config = dict(
    arch='swin',
    image_size=32,
    norm_position='pre',
    bias='qkv',
    qk_norm=False,
    num_experts=16,
    moe_every=2,
    widths=[96, 192, 384],
    decay_fraction=0.2,
    final_lr_fraction=0,
    weight_decay=0.09,
)
Rows from block 3 of a small image classifier, named by matrix and row number. Rows with one number within an expert belong to one neuron, the router's apart. Each number is 500 + 25 x the weight over its row's rms, rounded and kept within 0 to 999. All counts start at 0. Numbers have three digits each. After the name is the row's rms in percent of the matrix's.
Before each expert's rows are labels from the 100 images, of 14848, where the router gives the expert most weight on average: "strongest on" is what is common among them; "colour at peak" is the nearest of a few named colours to the mean colour under the peak. Only what is clearly more common there than usual is listed. The data: gratings and oriented noise at many angles and scales.
# router: router (model.blocks.3.mlp.router.weight, 16x192), inputs 96-191
# up: expert up (model.blocks.3.mlp.up, 16x96x192), inputs 96-191
# down: expert down (model.blocks.3.mlp.down, 16x192x96, transposed), outputs 96-191

# expert 12
strongest on: coloured; dashes; very coarse
colour at peak: cyan; blue
router.12 081:552497457513485476500511444545496473501548489508499468466494491519507542487505546504518511510522493527461468443506516502489499492463540507479442514498534524516484504502548474507487482485531510494550517497539511512512461460500549474469488519532523524505448482544536495462498495503469479458
up.0 096:447541523535469535522496499489492534506516487500476484477501502526490508482470527504480534494525493462495544474482529478494494476482543446526496505554507483490541502492488499494459486463507501479505525529490468504499501486483483573506519465455529496523484478485525494467532481505506488531
down.0 097:539537459489497478459517469478477481481499492472527500490531468482509498479519507501554553545513538499519492498461504496517529513477514502520537464491505542518492470476501496493503486471462467471516489510551519509527518493472507483527472518540519487511511493543471490489503490529475511487
up.1 085:500499458480490499528525492498444477461514488489489489482496500524499527487502529530497415486512487516524488501505538507456503548523483526520490517469477542524528483469500503497485517506530463464475496534525498461548458502526501497486505545494493514472457503522458487517515556503535511497
down.1 091:485484477509487464505522513522510460539494521494467522499515535497522500530490488545453501485466494475525552511537506459505481482514487487491508494559502496515499510527497465507442463480507526488515460480508478495506518508472488490497474469479563509551520509472532533475466503524506459482
up.2 111:457535509524504500524504445501473510501487492460484516447472522519540541472475515466497545509501499490499523466476524482481457503469529529459494506550495491501487518522551491503460526478521510499552507522521480488482500536515511499503503500451527512491501429501566528493496507548459430500
down.2 113:522517472513497464524518522489449466473470508487517477523555500462522518469479478498526496525520530489557517517450516487470505530502480504522523474456508532493506541482516534483532489453510490487508471525544522522509496504450505482481502533569494466477478501514487510539511501486511508522
up.3 106:514504531508489478475513519517540493517499503485474506524491481491487485544517517509523532490485495457456480525509488473505524521551466490464470501488472485511511481527501495497533501517477519523494530510497499461493524480459516512492520480562451447531503549498481511506507432453488520517
down.3 106:496494529511520533493462537477520552478483484505472487501444466531508495491450526503493505465538494473470487509500512484493493476481513474464453518531489445470492490487511472509522529518509480502492510471499503529473527548488500558552514499533458478513502433520524478512541491522533538542
up.4 078:538485489477535507449488531519485490470539465506529477505441460512479477513541481505534508485515504530484490490507493497499516533536494523487497507481496507515531468493457477497522507510489480515506512508522518453480496489485514513513483523567483508511498529490461440489476490478516538517
down.4 075:472511531488498501548495491491544480506498498513471523513503512496499523522483487485498489429493452474459530480570479486503484480495471481479484501547497459527508520520527509571483488519496537507514465496446461488495510472518496509529544461492510513532463482475524506472507482475507479492
up.5 093:504471479467514482478477514465435498514476510481515506496535543464503515501496482508515468511495467516518458539490517505432429521510509516519537499535487504502525510524502519513466510496507505502477503535524483496500524532544503471504552527489508524457532457463509503492497535510500463487
down.5 085:525492503525508477501487543499507473513463514490473527520500489476545538526502482487514450523450456463479491486532477489499488473537496507510497473498517500469519476507537520495510505524507482493488466552513448503500534566475500505512459502540529496509530514464487543502482491486484501506
up.6 109:530482520496498504489506488464536512501502513473490497549524507483525515546517521522507553516488545499541512476515483491508514496491512458508499484510519507506469509522493494514510450464478499496540492467496462519556505480482463476483528482501493500486496515472507506498507517491468502490
down.6 117:495514544516503468511490458487518504425498496513466476495466457485530471478495532511520501453495557510483487555527506477516510489541511474486469460452468473517501485460490511463524490507489545478487502504492521463526526495480474532517503529519490549479509485555485503485519510536536557496
up.7 090:467494512476511502535520489492461510510490489448510482531558537501495516493518508500499458482481453528501517527480543518484472517510467478540502496492492506480548517480487548529476506493521510444490522523496504475541472494579462498493521530469476505499523489514463508528539514500544497487
down.7 102:532468472487482476457552524489511477505494497487494511536511478484480509512465533551467491525477488495518519497508475466525468514528483466532493508470514516469488458525491485481521512578507489473520467514503498470536495505446482478483491501497518487533552503510503523508477480534502495546
up.8 102:510517462488503528492491483540437486492497498556495495450496504544512490522532527499515458514514488525454448483497558518484464519498497512491504519461514519515503487493531486479519516510549480496496506493518530487520497494539558479512445527530505536455478489544486531517519539490507550457
down.8 100:509491496527485509524524497529500446538496510488505512529512544507525516505507463499487547473497467494468482487537463496488474524495515529466521523526527521527523494488527503533454472488532533510507465494500506506484513506493521456451553466469494493544513480526506551482480516508514464463
up.9 096:514489496509498464448496517523536487513513479510527488517497515472448486479526488536529488488487515511518496521530460517502545483514503502481501492527484471496511494521487490502496523508454547539497496509493532524503465477487508469467559483480482499537493525459509465453447463468491505516
down.9 094:483491515500534485502470524486494499474497512517477531502465533513513498505484481508455454430493517507465520501581524495517470498534475490496500468563498444520500503523491482531465475525491500506496472502457487463487516505533503530549561469470514526527515499494535516480512496488504500518
up.10 099:460512542506514511507532485514477536490516496441525482536464451502493478463477528514498522492531538475513532518455527470486474451459515435512483497499466464486521513500490513498487526486515455488501498543524504470470519514470487537524502508528491472461497480502511501506497493520498472519
down.10 092:491512465499518514495505476491490521504517498495486526534552471481510485496472508459513543476492533515512522480431508519465540463490500501494513461453482481503488494486496523474503488460512476491484549543520500543545519495487540513553467484526486509490469551498452519513524518510478500465
up.11 077:450519502512467490524514476519523505502501506506487504492536525514487538478474512480476454494522484510499526461472511495514534469494504505545505498493506490487517512480526535490456534516517471492494507522469495502516479517535473534496507473423527457504488475500500501532552518502524471534
down.11 083:523491462452473481428496521507506477494476532505513538490519504497494491497461507538476521526525536510476493519478487481497491532490470481496529483524479529516509507562480483527500482469508437451529488487533526479514520504479486458491480511492556535494565523527475512511482511504452479497
up.12 093:525517524497492479497511496472508487495486520486473525541483491496534511577511527515503537522491493508490475497505506481491479516509509469470503472524530499544454486497483442474533484513506523521504504471471470525553511468489508517506497442527481485468476555505522555481484485476448533495
down.12 096:500503573538479516551457491465533529471484521462483469473497471496510504511528544507534539494481523477489473541513492487478471489488560482486460460518484494510500477459515505500526490475490542510484491487489503509528523523493468517546484519492451525500502455528498497499500493548506534511
up.13 068:493469474508488459434494530515469496479515483442532481507514520456478502464526515536487441497475478500548549517497466530513530524513502506515522507502485534459521515495519494463464502532481530493517510529522515538520468506498465537485537521485520513498487534475499453509486484502497493536
down.13 076:484492450477522501523510511510509482502484512520487507503480512504514481560499499503459457495500517490456559514581501475510497518528481483539510478544498492523488505564481517525448480528516509492509474497464510494506517512500484493526520466497541505503546536494503541468448512507471483491
up.14 104:442555523561490529516498502491497550491507482489481499477487493532517510466451512489499533472507523453503527480489535469499502473480514473489446511538504460489533513480506482513475482462484514493529542515492486508499511528509494566519519479441525515510493462485515521483499498542496465508
down.14 102:505532470486493493467486462485474480475492508486526468500534462473503502486501503488539520513516565495553504480441493470477506544490503495508516481456472556515515497478492542497494516465488463507512480525555521523526523500468502498507482501544513469495488524504468493498522514498497510494
up.15 091:458493499524506510527474473502485518497480502551496512479495532490496513468470483460466513483518528505523531475487482484521533453482524513510497513510513469487518524501548529499462518482474507516548522519495485514485492529491503544477474507407513487484506514487515491502515484538471477463
down.15 096:524537424476498469479517469506464490481472526508517499486520500473489475475490485499494477527504539520536565524434529491486549541506511520489533509459500522529480513495434507481479522501503498492498467550530519511500488519512491493484512494533495505483495531496476524475492514464503505491

# expert 15
strongest on: dashes; coarse; stripes at 135 degrees
colour at peak: black
router.15 089:481511513517492485490502522506531478498482513520461500491516554490498501528544508471502448505488462467530485509530455490508542452549495492551456498501496455492435506513522524477540496490474513512518479491518460579502513479513491481488518493512503482544483533482492500500488510449467506528
up.0 114:450533483514474479495454532481493517491499486472518472501517469471516505528502441436513513517451466474529536496506530428451443521494534486520499482490487532480496529483516557508505455493494521513523479525514453519525499511503511486545525543506505527532463481461525493486530500489522498527
down.0 117:513483521499508482515509467501513502457482513518530491473479543510488505511516500507515491510487553527478499506516464557536495454509516503493525483512501498537489512502518501462501536503477506477517486471497496463521472460480478532472527486489493517434546510507510452480475489501476530490
up.1 095:486500467541458484523491535534499502488491511515490460492489490509547493523483492424528508530524487469528521474500494454491470483494515451526466507455491521470519498497552539498516448470484482510529464495500455543536519518473491498526504545543538492525479464484514498508546490480482457528
down.1 101:528514525466525471498506464494504501445484523507498497497476531502523503478504521528523520509489575529514489497511488516533555468481494496486524471491507500503472512488534498447525560483481476489532495461529515442528510500484487487488512535496519530430524506547500449509483489507478528455
up.2 096:514486464481493493530487446533513463514531468481524499508497532503500510444505467516496456513514498546461536523518465529552526516503472565472499504499516507498487490504461534521487540481467500459516528492518559498488458494520508489466488493494483512528531548506472514514483499481524472495
down.2 093:455511480521492498492492490494492491505514464501465462506465505507503511495516467497499429431500435492489515552568533465477502499536496544515526536509514461521492505461518497533460478501492508468523561515517520523489484471506542468516539502513509516487476520487489501522501533541512491456
up.3 087:513494503533478486536506554498497473477506536534496489486509456485507452478481529491493484518516478497542519506516497453484485491530538475533490474500493518481495511493540502487509459527502506488503495510513514512486540507425524486526509506600508476489471482513528483463484497498506539520
down.3 091:496507495474510475484498487532483513464493512517477500469453519539557476473522516505506521542507533485477469481512493540517500506472497546506544485512512505470455530520525531474513538492531473466530506472515498480491501473486505493526463525516507486469534522550473517530501482482508530477
up.4 089:525512487502479509505481479512500460484521485444511490505505494516527494486481455511489435518522485522472509527520491546542479522508501581497525493515507550491512481468459495516491529571500514496499526511492540504489471490504480503520484531493469514524521533480504513527476502516530525508
down.4 079:457513486492488520431516482516472472510493468504547489509508536500452502489528467508476507474506463520511512532600544489496444480482501559562519470494482504457490501511524540495455501486464479525497490529485504532472464513507496498516507508488491493499473505493553485540480510522482522486
up.5 101:505441522526510452515517515476519484472497524491472531500501493485536494496489492549497496510479523476512462513482517509494495496524552518540508501527506480554490485524510474492532485497529472500489533460502534483477561478515528485528493480520494555472538504530467471483478539525515471521
down.5 117:474539539469506498487499499520498498542490517513491536502490494507518487484493484507499530523472471479512503457497528492523478512470491469490545480542490504497489533511466466495555540527500529505535467510502455543477508497538452479520486470507486449521544510506493537497487447466476497507
up.6 090:469476504470529473475495543484487478484478484439501541506460528481522496527499446482481482503472473462542497515500504482466460513490514515540539469512469488521484508525492490452513494530477478517478466503517509475475541506501527482533490505532540520499510459499463474520501540501487464538
down.6 097:506528526479510508475480468530499461515474483489515525524495506503545466516526510507494505512504501511487482466531516526534474480478507441471530478522500514502470546490520470510537543499497532486558490485507541566506461467536480458488502490492490470500520500525481507520481419481501518509
up.7 115:506541521537503531503457562475547519477481518502474481477486515487508500508503530484503527518478495441534531473518494451503496494529515425498463486522524475470479510507501526513553443503465495508515512498516490524539518532487479502503500496543520486490473489455517501474507495499496529523
down.7 110:553480520528500475497512479527494533471476539520511499500503504555519505534533544525511528503518531528471456514518497518499518514486495531493509516492493519534504462497529492478492520461528489468516503469517535463531509459489489497523489522510514518435512497564469478526488511502491536455
up.8 091:455473475471502516523500451489484502504513464507547488520514496447468523495499460455497472506500503550522528455508491538514518462506508515528516510473487522496508479470468476487465506499464530494496452506511482489495469507518490489500487511465482506486500446475492441553520521500499480509
down.8 088:488533484547496522506508492480526515481506512515487506487497494547475502474483510464492479454496481522490489491530479504449485508531488518450512534509493474500497481469522508503452536530534549464507564484485494475502516496478539519492520510462499526518468497482500493480500549553507466493
up.9 090:510505494470507479531482444512524468535511470496483486535514546485493517492504473487482462497513504551472514502524467551585540482514499544498489491479505508483509473501473521533491501499442524478510481485528493494497448496524449493478508499467472529504510514490501497517475487507514493488
down.9 089:475505501527497535503515492514496489502511455514492477500488475516491508479517474471524447440508440495498499544560516474475479501503492554497509548488501453534501490471536513528449485494532495479509533479466509474505497470500530522503547529512510513495508491513505493510525539544502485436
up.10 088:483531461477524519495439555494476519490486494468501516508515452482463495516469485519487558528482490477489497504489515460448440532496525477481507502466482536492539516511477529483547497542497510490491507516521505456506479535478493502506458510497498499476516503502502476461482491544554509512
down.10 080:489541499501519506494494509516483498558500497477538530541566509495457518552464478534494516512490475509512517500443496467492500483505497462506503472495507533485512524521467473503529495513493474537448490506497491508504497540550486480510497459453472499510455490495526473482488486489503479508
up.11 075:482493499471488482493439470513504496513515476479474484501518574484490505474508472463487480530485483504477569489533468528567503465508493543497495518492527499473501462514491555494506508491418529496533498482504460517504486525517457487478496467473508520531499509475491502508478487502495469497
down.11 084:495494494527507532535499489510504486507519476512466475475478480504529521472515470489507452445507470516490489536559503516489507497521483531522508513476502461492470485455513520526458500492532512464536541508466532501493496487489492500518531515516512522476489509487504496531508539541523522460
up.12 108:510492521516490516495514556501520500496476558522465492467489434503482482535505553520510499519551494494509456524519489497470509513487503445485452482509495510485484504540491460528548463510508494505511473501525525533506533495502489499502515517537516498474484457498515495501534510482507506530
down.12 105:521495519509537493497513481521490517463502520517498496482482514537556476465443538517504525488517542502475473495521499512523517490469474500492494498492477459489438523496539499448529560473519461491513507467546552488511501517494500480519464513509487495487498488594467488529543499503498499493
up.13 089:522471487502482495507554538518491478489507543510490492483475445512489474482492527539499477482560480491524468522515485494462502508462481443465466477509473498489486510552477445544529465534521474501521474485527557536479528485495497494496519499540514479502480453524527507489508508466531500525
down.13 099:481538482519519479511495490500492532453502522538492536480468513497556449450459543496510515509493532514490490484515494513534505497477488483491507509509487469468453512497521479446552530485482484492520490471499541490465497511518529495523463513489505484495496472583492512539494477513496503513
up.14 103:494491496533462506512483549504522526469473519525509482493474465494517493546506503482509487528506511446528518505512479451476489515485499443533437492490485516481492517520538495515530435477484514501526463482546482537559524501475479503510506530537532503483479470482498476499551514486511469543
down.14 101:516519521481522467485505458528486532440501508505522515492489509510520483496496518504511538521499534524511495492529509537513528471465467510484539480504470501512451540475524490452519582489491505468520485456522532473506505479496500491498505509509482530441524493552479466497492493513489515487
up.15 078:525447500515525459519517536506495485477497533523524515503493467505519520525474512561491499492511513459512506515487512453464490553501478482497483516487506491566492516556498453526537484536507476510490508463521531495502552503515530496512511487521519522479494475533481479496489506516535467540
down.15 095:471530523480491435509478500488490507483480496503483531499467503460528480498463520518528507510481500493519530496496517495527492514471500436480509511489481519495468545511465464483537538505461507482517481511515496532501502506521467486511492483498476467509505482509472525540519430464507508517

# expert 4
strongest on: medium; sine grating; stripes at 0 degrees
colour at peak: brown
router.4 083:501480487514492494500518514514448468486511495491553477491511468454505505504493479505464527524507490534547498536506510508477502525441507466549511476493544547521530486487495463527481470483520527529530467500497470510534478468487480495475517517506501472470480512501520468479481492516513483505
up.0 088:490485468529472488463516545505465480484503503455497490481510503479538491475502471468483452530446518520568474535510477506496531540521504487540570474529484516515544477464481547531507509496519455525475511502517505467476502491469465482505466513519521466480515520503508481498484510513499512510
down.0 094:508549504469529542528472513484551483480509493477496474468473545540484471491524552504506484528511492488495550471515534503541520522554498494519486501466526518477508554501507489496556539502477483509528502539480482546501481523530459523471474505464488485500523505491471474511487485480506533488
up.1 099:484490506518536482531497473479502507516503493539506508489458519489469502455470501512491519484525505467470542487504484527511520504519502495426462557508486483547473537518479470503488530529488491510489528491506518515457510537504540520487519459509487499493499477486565509480502471474511436522
down.1 102:516534510511479479519514461523486516490497540499480526491512465529518505520496487501511487504518553542511502542523517456522544519496478499470519494463447515537528462519468547545501474476488529488507509498496500473525526500533488514534513505489501520481527513487462525539510514453521539533
up.2 100:489470461469483497480516481522431472481536494497546498500499486499477471477496450465479520508544480539502489541519497550563516516491464508479548483482482529497504500477461478486496523553479493530477468501543518491462477511477510485504502528538493432501491497546535495518486465497522507504
down.2 098:481537514468505524493451498511497491491495503512515523482494503519500476510527499494512497535483485507503540492554499458540518554510479481518487494461526533499517520532481495525541521507486490481484492525495463579500513552533446506516449499468508474508543520434500489507489469456512512492
up.3 110:489516517530518524516503527530512524481487481497490479514477521487546499524521500479534495491442462504524484451472529481466443491503543477529495489509523503440545495490529495491507442468516513508535491520477450528542481475486483491480486523493499490474485516475492498492480512509486504471
down.3 103:463502500489539494463534494511527513528476506529474514492496532494485487547488530531494504503498512520498482516482534510475472501489489521474440477465498450482513507482573471443494516514544460498491496504495546450526489509501560501487484491470479492508473484524476508502526539486542485484
up.4 102:440464525519521538501482512471528522477516496466496503487513528539463534448473486511497487499497471498490509491517495514514464497502528546473503529504451481543501482510516499470489581505474499518499525502529556504484516515546498532509530482472477535502540486508486476446509499547528478536
down.4 102:530528503501471506550481511537488468509545505515515468493495505515505525481557504528514458513502531509507473480541490485509484493438500481529558474515509524505500503500489509526489507503492507494514475505481527546505474470490496467484525510530518519495514496541516479511456494491474503497
up.5 116:528518496473489495473484504495517502489542464448517482527455468463474492490522502492544546473497492480489499472512471491505516449517479491482490542474469512505487511486454486484487512516463527517518502504550539498460508518492511490485511476526492530536475487506490483490489472505520528522
down.5 107:472553520476494496525466522526498508512568492510472510474536470504483508519497536514518454503469463509486502489593553474470470522504514481557518498506486486490497502495493506565528528520510473482501465532451499509520513486542506499543499489461488531527505487485500490517496534455553508492
up.6 098:515467458489474482511500509528451454489539484466525485497531466477497492488525463511533503509533496530535472542544475505533542534513468496525516490498505535511504506456459518487510492517474507510515480493534528456489473467484490436492537560549487489498496510520512470492487455487520497511
down.6 098:487544480471524529518504507520523521485470506478497501493492552528498457513505521499476459503470489524514565485568533505544518556497467479533486479456488506490518545478514493483537550535503486482465491517484508524488518520512429528508464532450496491482561508463503470496491491457503519483
up.7 109:542520533522484502470509516511558509515513507489499487509485478498478503490515531511535490491512495441498517508514472465492544487520452512498454529496515487497427501502503487499487526490491505510517522531493511577498523504507525496495491477498534515586476526496449511516506526493505504492
down.7 110:524448544554488450514504519515518493496493574500487466513547484499534512548465495501525533476501522521528475554507470508463486467492476512509511491508503467514462477537527515502486449466525504510526486500492493464494530457497530481510539526496520566468517472530486497511489486488483494514
up.8 105:541511534542482471493518489512565499490495571520485493494512455486495502485518563524516512522521537497514477530501500482456528516471521502503454488506525488515493484508566498512478476469520488486509525524489477544520517492460514501520493485521501495514480489505487508463533535503473523469
down.8 107:554489556537472457498501507483508474459501519509500451515466508492525474523525535545528458484520492509459500528492478504511494484498494484529487484474527481489454487477516529494476489536510499492531513503464509445511493460455459536489506543558482538501504524514495483523474492507499534518
up.9 092:515509476527516487491402498520498506513466497534487529512493557489497520511528468498485474489475470449524540502513498459461478538524490541505480542500545497516511491544543512506467513502476504490477512519505433521560517535491508506497504502483526516510492553422502489494484524520451499477
down.9 097:537567534493504539514468491473510504512475511539472524482499531518482516528478438528481495489483509507479494521476514468492484470514502505480550467506501483509494478504499545461453504512508531474501516539492514509524530538475489504543490493493479532497535510531488485481487483538484521479
up.10 113:526510488483470512476503499526460478513520546531509494443491492496531444488511475470482475524497500527503477511530501562532494499488499494493523449514496515442503496494454508502542488514497495504515460487515513456470461486493499467499501539527496465488511463586538519530488471487515528509
down.10 114:519510474459498502479497501481496529492479522460510516479528497511507485488494522458499499525469500520467517510484485492531515505456494461550485474473527533485477537517514495497562529463502473454509513496504510554502487557542427492500488518508511477513554505466473498496516459454483536492
up.11 082:487500491473499507499458487477522524512516492470510490532448487492480521504530463469491521526528501496507555497502503488484485485505520486492453515487475500495490480526469516482453545496430524438530511526545507509483523507528502478503490500529487537507515500487441477452513505502520511539
down.11 085:476499525451498501497445511528476522488565500503511471425470521543462502484536528529498443507487491506481509483523529510503508466457481461503545506480513497483474539471507497473506559534493485495509470551491471540483507504514510490497498509501471502509509466523522459495518513492533510492
up.12 102:496484522494530521508489497484456495481478552556503505475501513514520466482464477488451472518485544540484475516507511551535497501489502507465551455509461503507491479506476503472501539514521485503491471489515541494496495495477481517522486520478491467474553510564502522537488499520493513493
down.12 101:521513527491516500523533493468514529473453506482505495483502501511508534487511519509525543502502510482473487502513473470514514511471517503476448489512479562519473490533504462532541501473496456483515513516556481525531518505549473483497499500510515548486526438478486492454514513517478476490
up.13 105:500495457433476485465521485525468462494508507504524508502520484506496465506483456485482489499512520531505479537514495533556530517479469491494598462486487525520520470480463507506500519523510474502473460505515521466459477494478503487499501535540487436502512520557521492500481451477492523500
down.13 101:491534501484505526475496495490517519491477489468497510503505524501475471473528517500530513514492495497493554499527467471544503541523490454505489495497506558506508525525503508511563531487467478495484495506508480544476498543531441493468476503490495485525526515446509469501509483480476493518
up.14 115:516474466470466509495502491538438478495524511532519511484495512514531454480515422464473494497517517538500475515533493539556496506478491499506543453491487512463527480495466537488518485490493497503500451504499505484480464496476488489500492546542496455487521490584505494528495488492502524497
down.14 111:488531499475518538473478500488503521517480522495504538501506523508490469522509524471507503541461482494480519486498501496527471530506499480516460503464508521481496535539529465481556530502499475488502490518525475558480498523523458509492440509484497489521564497470483499505485481457470520499
up.15 101:498486467476534549502500514544451493512466473513525504500498575538515458500530438466492498483434442512494451463499509512518436517490499514495569498518486499489544499510463467467495521534521514546477464510486511489469478509492498500481497525509505466494518519512491498519469476499494522511
down.15 108:465547513501504530464479504538534521552466521533475544466532511498510474538530496475499531519520501474459500469502489510515480510494499502515462522528521454490494485553534474516494476479505462486481525508505440540517529490516529473510502484484501483517512498487484510450523517447457453444

# expert 8
strongest on: coloured; dashes
colour at peak: purple
router.8 098:480486520536490510532494465494508504492523485518538450507499485503472532523511447474485543484523496501514511531502511451474496518499533521517479483472496485529500492475537504473511493493505518504540488519502490508520504513534514509495505489489489517504490444525480472510536524536523491525
up.0 087:497523506487489513514507453438515510494484504489470535520517498506490509509529490529494540509511534503533512501505466522514541475542504488506565510515489500501496478522465485494489526519497510534488462462465506451472524552493474519554510453492477518456522455480526500522510517516477497510
down.0 092:466479517511512481516527509499455492525482502508483504493517557473507475534469496519483452447500483530542514538523563502461507518517502462462493462522491472507522532494472517532465495465492502535486495488489514505510467465502532468494519513500522472466441480536504519490507533516531513480
up.1 101:504502525479522532497482504543546510545514471492524485497511545499470498523525474463516509456485499498439475491524516485536475487471523493484498524490471498494551485501502552500506512505489498475461537542507475514546457458516526473478533524492461496539489518500481486496492455492512522479
down.1 102:471488500525518545452463471532531466531490489518479512471472567508476500472501495513463492530514472486468485503512494497515465500503552536497478496500528481490475528523544494467534504513498505506545526507495491516531487512527501495481485485475481515548536538491515493502477487482494485476
up.2 107:523489477462478467518514482474471466488512497482537501488459491501520509508504489534490516520519513487522507482470455514511511514540480487435545496525508523509492509503436485515487491548488553527498441480490486426451520572503490498522485480502490502481517456478554494543503528519488473528
down.2 104:533504455486491430510503509501484482520519512490497475524549480477521466528437476474506506483482520526506507515466548476464518476507518449489529462481502480484523491467473512536485444479519514507460495473447502496517488469484517501535487480515529457513456498536496517521481474522501536495
up.3 107:487516521446495496508513539507483487487491536486511486459510453486501472498527518512493483512483446523505455535484492525476477504490491491540517507512487516450519518496500516520518475535499505509473488534537514459466513511485505489508482538555476477446515466500502524511507508498499530515
down.3 108:471498513477543518469498512459473531448503518502492536500466493463496482486548520470490495495483510534524483495465536538532461484487518512515510469513499501457489491482524511455516519493479505486524501475503493506549522501482461534525473535551475522454544506507514507511473499514507540458
up.4 118:475472483511461501500522468497497518500491477487526483519537509477468536548510471508491517527521539531546487514524479471489520494505534489558535487477496513529535470493532526521465498498490530491499482540492449500526512501497473480491530494458475501489481482450489454508539494528495482517
down.4 119:491459496492493512460511505545479472557524478511544494503525556525467480508516480529491515486495473512492493513543521525471498505478533481501541499560466496483501499487497504481447501503527532502488537468495533545486458442466521493454503475456501475510481524498526477468481538487485490481
up.5 093:534512495502489500522488479476505500542480526522509535465495521508524504480454529482527484533471506495452506496445499549484494489502513509493517489519508501508488508519493479527461533456504473473488498525475494563483501542480511505488471481491529499516524510481524556531481533523469544474
down.5 096:508495499489462480493501514505507514503546464489465500519484471532509532549511522504536478504513469476504503526558517488494465491507482524492444549517464506481514466492491540552509493521522494479504518541500463522538501493496495479527511484495490512528490502472545495500503507532518485495
up.6 069:491457500457489490504505516496523478514503471496511495493497480508480497549504499535530537526473481494484467515529482521505476532521509521449511486498473538521528463487500492515512517550531500508429522471514462479537452467488499477507517504490434490518478566481535493510493511520510517494
down.6 074:514463502539525497449519498552462478530491493504483504460510514476509497456493471493462516501495482493519522543513498561508480494482535505535518489560504477489481517501539508498505468474482525513490537459447502547528472496528483463516496521466539492503505491494490484532455520518527522456
up.7 122:506491481479487502531505496442491492473500494487512497494466464507518511509479500527481515502524491496535524490517488489487512531547470502435524526500514517513483495492458481489525488582509533541511467473493501397438526529504485518554479476497487500477508469481514497528501523525501467554
down.7 114:539492480490508469511507514509492458514491526499496483484554490462520472521434483476490498512498516522525516514466538507495495493487507443514534459485515474484517525486486508527493417439514520521492523478451512530513492498474514493537468497501517458506449527528515524529479484511512517493
up.8 101:494496550465516528492512477523513507517504496512489500489514524507493475536520475470494508447498496520472448532507529488538501510438503477493468484525485475515527485489525503489558471503496491517464504512518499471520454450525524483493516536509452494500488504540485505504506496493521501458
down.8 102:505454490507512544466480458514516501528464520515512519485502542499492494525516454492441504546504520491488498533467481517506471487480523531512511479481495471525507477522541501475529473524487472535512502500489476510541482522510512471468492479489502508529525539481485468512487481491504488464
up.9 082:503535510490523526466447527536507470519455544521480532478532524511511479537552505497504490518517504490493478497535488467524508518506444469531494491498525489470478505535523539481512479527459504485467511522504490498528524493474483469502525519536489512474523528473453501458498495436478508477
down.9 084:491503458450502500519529474508450485494477511518547491525481502493516504456512508519501510506544509516500483452490510479486524511453532538500527484521479514575509523490525505493529497538492493566510463505525524488481492509492494510484510470550502496497492511535538483464480528513489496520
up.10 105:457501523519509485455504506483467517515454518526484541530518470485484474490485492502488512528485537524492471529502481538498535456476461538505511499487471494481494485499511473510491531457508460487522487438531534520468509538479485524531494500486487491455535464506503501528520524515461533460
down.10 105:469484539514516457536516491483463531452518520502487505483494492526548501514501527498487490486530507493504464495583512517476484514475500437495475456508460483495474471498518489519526538477535460459525474471508515484486506488535514487541527556501484507479490477522484548483549530457500491487
up.11 099:487507472479467492494488467448448492482471509503520520505490471495496486524509495518488556523511529504528485510491480500473515484524481514484575493489492514486492499503488479481493513511494505492477459457538502454439509571486487521533494480493492504462500446476523483523510526552482507507
down.11 099:498469510517510467499508512492457486509495537523472485486548496496546477521464488477495494459522506517480496528528558510464482481497511454482504451512505495490516514510484552542471466449519488529498489497445497515499518467499497470551502522491502491486457515517511535481493494488502511482
up.12 103:504503468487522503526475497497504486492515522542482513498492525527544487461486510505469493527569499485543550511523534496522486551519495485490463507492541490483508524522473497486552479511523522511491481466463504442469521502470492507549459484530522479493521510503486473485499482496521476537
down.12 102:517453478459475488549503521502517467495467530509535484514532484440512506495466508494516510512521500511523486472459501515537556518493489485483539481494519518525490533501514474498510468484517464498495491463544527541474505493468487468517444498555479472490453504539534519510481487486473489543
up.13 083:490499542459541515509442499536491517515507490519525493514508515520502480466545496552527511511489497532458488544496497496522479543481470524495485498498506513492504507495504505527494494476465507470474543507513528519521477508514525498458530529496467504489510513501464517486508483467505489487
down.13 087:465481470512507500463464505477501500470509494476509534467509516491493481486504465480488503468510492516495498542519518487501492528435501546551486526514495525500513495498548555486524466496467489513488538506506511472492501509520497482538486528544484516530528506506463466487482518549500510481
up.14 108:462499514526475522497513490464518520483472494539485504512489470504493479513478510472510539522500563495491472499500441552499536425485541518510534499498467475490479496492533487501488498473507473521478507470501498537465525538480490531534502479464487517475510482484501476543508513524484524497
down.14 100:485510537514492490487530474539480484516509525531452520499496521530552499544484524532446483487503504491498497506573527497480484514493510480489459482540513436517475503523498513543453509488514512513491485505482489491519514507491508485526534485450533487502497478482500538518502497446523540503
up.15 102:543472462423479457514509475450481489471504527492529490486445513487529507513494490531484514513473528513510525485497479535515499522522502487445532471515503544510462505523435471502509496559472536485506469468500493421482498533515489499498506475466499514475539470487515506531495519499510475550
down.15 096:524507502557503476491498484488487490538530509507522460508567460473510471500463457465507503503474483509518523550458534491473497459464496431485519464490514488508513488463468481536497485447500513539504516479457511503536486484480518470523508479498489483533472534520505522510467472536514536467